A small masked image model, trained from scratch.
Training: muon at rate 0.0025, 20400 steps, batches of 128.
Rows from block 6 of a small masked image model, named by matrix and row number. Rows with one number belong to one channel. Each number is 128 + 24 x the weight over its row's rms, rounded and kept within 0 to 255. All counts start at 0. Numbers have three digits each. After the name is the row's rms in percent of the matrix's.
After each channel's rows are labels from the 100 images, of 14976, where the channel reaches its highest value: "peak on" is the class under the peak; "top examples" is what is common among them. Only what is clearly more common there than usual is listed. The data: drawn branching plants. In brackets: how many of the 100.
# conv1: bottleneck pointwise conv (model.blocks.7.conv1.weight, 96x112x1x1), inputs 0-111
# conv2: growth 3x3 conv (model.blocks.7.conv2.weight, 24x96x3x3, transposed), outputs 0-23, a 3x3 kernel for each

conv1.49 101:128134126085174143094134129097119149149140133150146160158138128140136132170138115163132151114107145104142167092113188108143107114096094120149153135132158120107152093146164165151126085102138135142150103138144099076140110143101123167133131152112114097108169149131096120110089126123093114128146089136157108103128115105124180135120126133071
conv2.49 099:155154159177162144130157101164136099138143097115109121118072099126126136133135121173164145148143126096124129129127104095103096146184133113160108106162114133145129167114077162120091141102092117159163149172146118151107170123090116109112124119115136138128137146121130127122110168130117148147133157146134165114124124115117116142138089125134123149117153167142103098123090112161149089108131097142115103094082114129108100163129115139101134149125130116138182131128173087106133098117176117135106129109121139128124123108121162139099138132101117126104150123097138100137164175163129170171081124153053106125103155175121149141129148149137134174150119163151121129
peak on: ground (72)
top examples: night (47)

conv1.20 097:124140142108163129122118102070175109117145131135126119157137153115062129125123159116110143138116137119112163106162106147135111136150127116157148142105104060089133109132112078093148101107133171147153125170110172123116132100092100135134115121147132107110107104108118143130163147112136131154087084166120107086128097132117125099095100106140
conv2.20 090:127097131108080157145115155145146171100099096127127126148154132151122139127129109124113133103130119127123139123101133164127072130119071131150085085103136111095132110119151098130126097102120143095095126092078122157115110114100129147122128181155076131140092144175109089108157157148118095105130098095137106072085104133160185163123155169082125169097124123108128139102100149096123135126163178122116116116112105133117097112098101121111125117098060124123108115133142128094090124115085094116099097117138121103119115106107158143107113129123126137101117107134088099111136104087127099093125089107124133119113140131134147144126118150115146098127130097149154130
peak on: wood (26)
top examples: leaning right (39)

conv1.5 103:119116144099122144123113113152141104129127096112154106139117136095138095132121139104108116130101117121145122136161172107090071137114146175143164142135133146107110179092132153124161100061114167123144141125132089096189139118145105144122130147082076109110134114151135088115171150105137092121106145148146112151145121138127153126098143134171
conv2.5 096:159168124143175099138118124137128125129146141087079102128133125146143126137126137173166170136129165127111160162155100145134080149145088137115116162117147138098122079113119110116105151149111118156168139143124129141108131151120070108089087098103186145138180126127155135118135093106131115126125137172161144176162160136140128141101080118162127114178194145103108156136098117142165142136148113156134095158102087166155130118113106108115118109138146111140142108111098167127097129153092126138129124132106165133136100091131128122130116107096152153147125134136172145121144192136128139116112130116124166141117137145119120099134113110095097173119092151144121154
peak on: ground (100)
top examples: night (63)

conv1.95 102:093084110150102169140121119149122125137106156159139118117111157076131165162119143116107159121131109180116095087181136139150153139149102141115204125146121065082118153151144146153114120109126129130130111152141076139151115115134157172156102163122096117119120094128120126125121130141141123115111155119152152111082137137118118112109127108143
conv2.95 075:144102104086109126094134140129119141139156094107089149129124125123121141133090107083115104120135110139123081139121124115145146164149160182131131123094098117090088165155152139141116133108064135129160118112088081113152168146140117162109097108095084096130109142144124132142153115124141105161158148145147117158103113118152133111141153145139162124118116096115109135160140149160142146090076083114136137104112147157129135148120161092129137147157150122125155106106147098101122129164119097128090139145122115097126087084096141119161123125089123107138123123145092148114100133129110078090128090112204144110149191159130175132150156129111134149106124148132147136
peak on: wood (27)
top examples: two-way forks (73); narrow (36)

conv1.70 097:135124126154133125158164126121115103114120112097153129135140098136141124098149157132128084125097175141129154113181128137112087129127151118172151105117103130145158130132160171090138129154128166111155121109127118103104136166107132117133146133114124159124107098129115115146120153133168055158124102138146190160080155158091144149131107076122
conv2.70 088:127149115214227168133156148132134116124141095120144153126133153132154151159170145169152093087087097117094132130112160126120142099119123126140145133096136161110125128184125156164115159151128103136138148121100135153129114099110123135131159116131109143120136142134138128107150169136122152114109125111157173163145124154123121133114101123134131125163178195109127122142142118118115125147105118173141109158156143121122113115145141109134135102134146110190164091136122143135145126134159102109121101106128119112103112141125131144139124144123159111097129132139099084119159100134131153135115129119126154112092087118107120119057051095147146155134099108149134153
peak on: ground (97)
top examples: night (99)

conv1.79 105:125105113150105141091136137112091161098134117128124095130130143129157162107124101114153140125156136089168167142124167110129138115127109141115098132106109119120169108112144118144112146097130118073137138107146128140141149090105121117157111069096156159157177123150095148107080112172158132131141154147139163090094083085103134152145124105142
conv2.79 099:091132103119141097115123076118131106144172116162189135126123106127103086109093109096095085105140104138142137134131147129078144104110129090145095129151106097124093113117129078092119128098122071165144092151188114114118136129121124146124106107104093091089120108085108110100116098130098075135149110100093123148114127137147124145122128105141081133094091169177147111113119130169168172135138121115132122150128110131124167131103151141146130141150163113151160108143145117123134099141170142147115174129143131121125133134120131144126101083072118125094119116111100076094124118109145119124110116174116116121133131173112128122159143142157114132148149164151143130
peak on: wood (54)
top examples: two-way forks (69); wide (44)

conv1.60 098:106115121124125188132146145105174156131117150134163124085133137103112152116151118126090158138131132082123137155113174116151138143114092112132099112108136132120111103136153111120138153140158068135140145112090117123128120113166116116120083122100129145106109123145157124129119157153141113128144113134127066093066086114075120122115164116182
conv2.60 110:109095121126105150104112135173130125162109152149093126108134101146136098134146154162143115152108104141119119098103124118121103144161110138105110163166089139123063189152150156114133134119094120122100163132124124115121114156135104112130148146151121121083142116097135104082115099125107115123133140138187134098129089132212189202125130108118108126118095127150131090120126061136184098138180151102110138115111116148127107134146098091155164123136123101127133086102120117135174158112118150113109109108141125128137117111106125107103124114102129125098115112122113105108130134094076164167118128097119130119148132135148112151147130174109111130141125107148124146
peak on: wood (26)
top examples: autumn leaves (39)

conv1.62 097:135098148115151103118132137094119122101145083090116147179128132121124128138133098167171103179107103133126123074130127113157176155139072140127104108117144144141116077091139099172127140107124154106165117123141103161134141134140119104140091147119154132154149096129079104113139109103121120091116128102139136121154120130093085173115132103144
conv2.62 115:135121098148140100147124107118095103184140122159142098134097110092064056133104099133166152121147145117118123121082096124107127150137143096164113098168100096164095164100126113097129077117118102129144103126120124110115132119101166196148141143114135167150128126124125117115124151131131116130150151146157163137144103126147144132147126141109103136118127122133094080128107083131122093082092111115147109109111117153150122166139120146145121112115111091141133093138102133113120141154127123113125146165126145178156137157135129107138141160163142158123115108096099103066129090070090142101124152088107174098160160144143132098141127116132129121157151116140149106
peak on: ground (88)
top examples: night (77)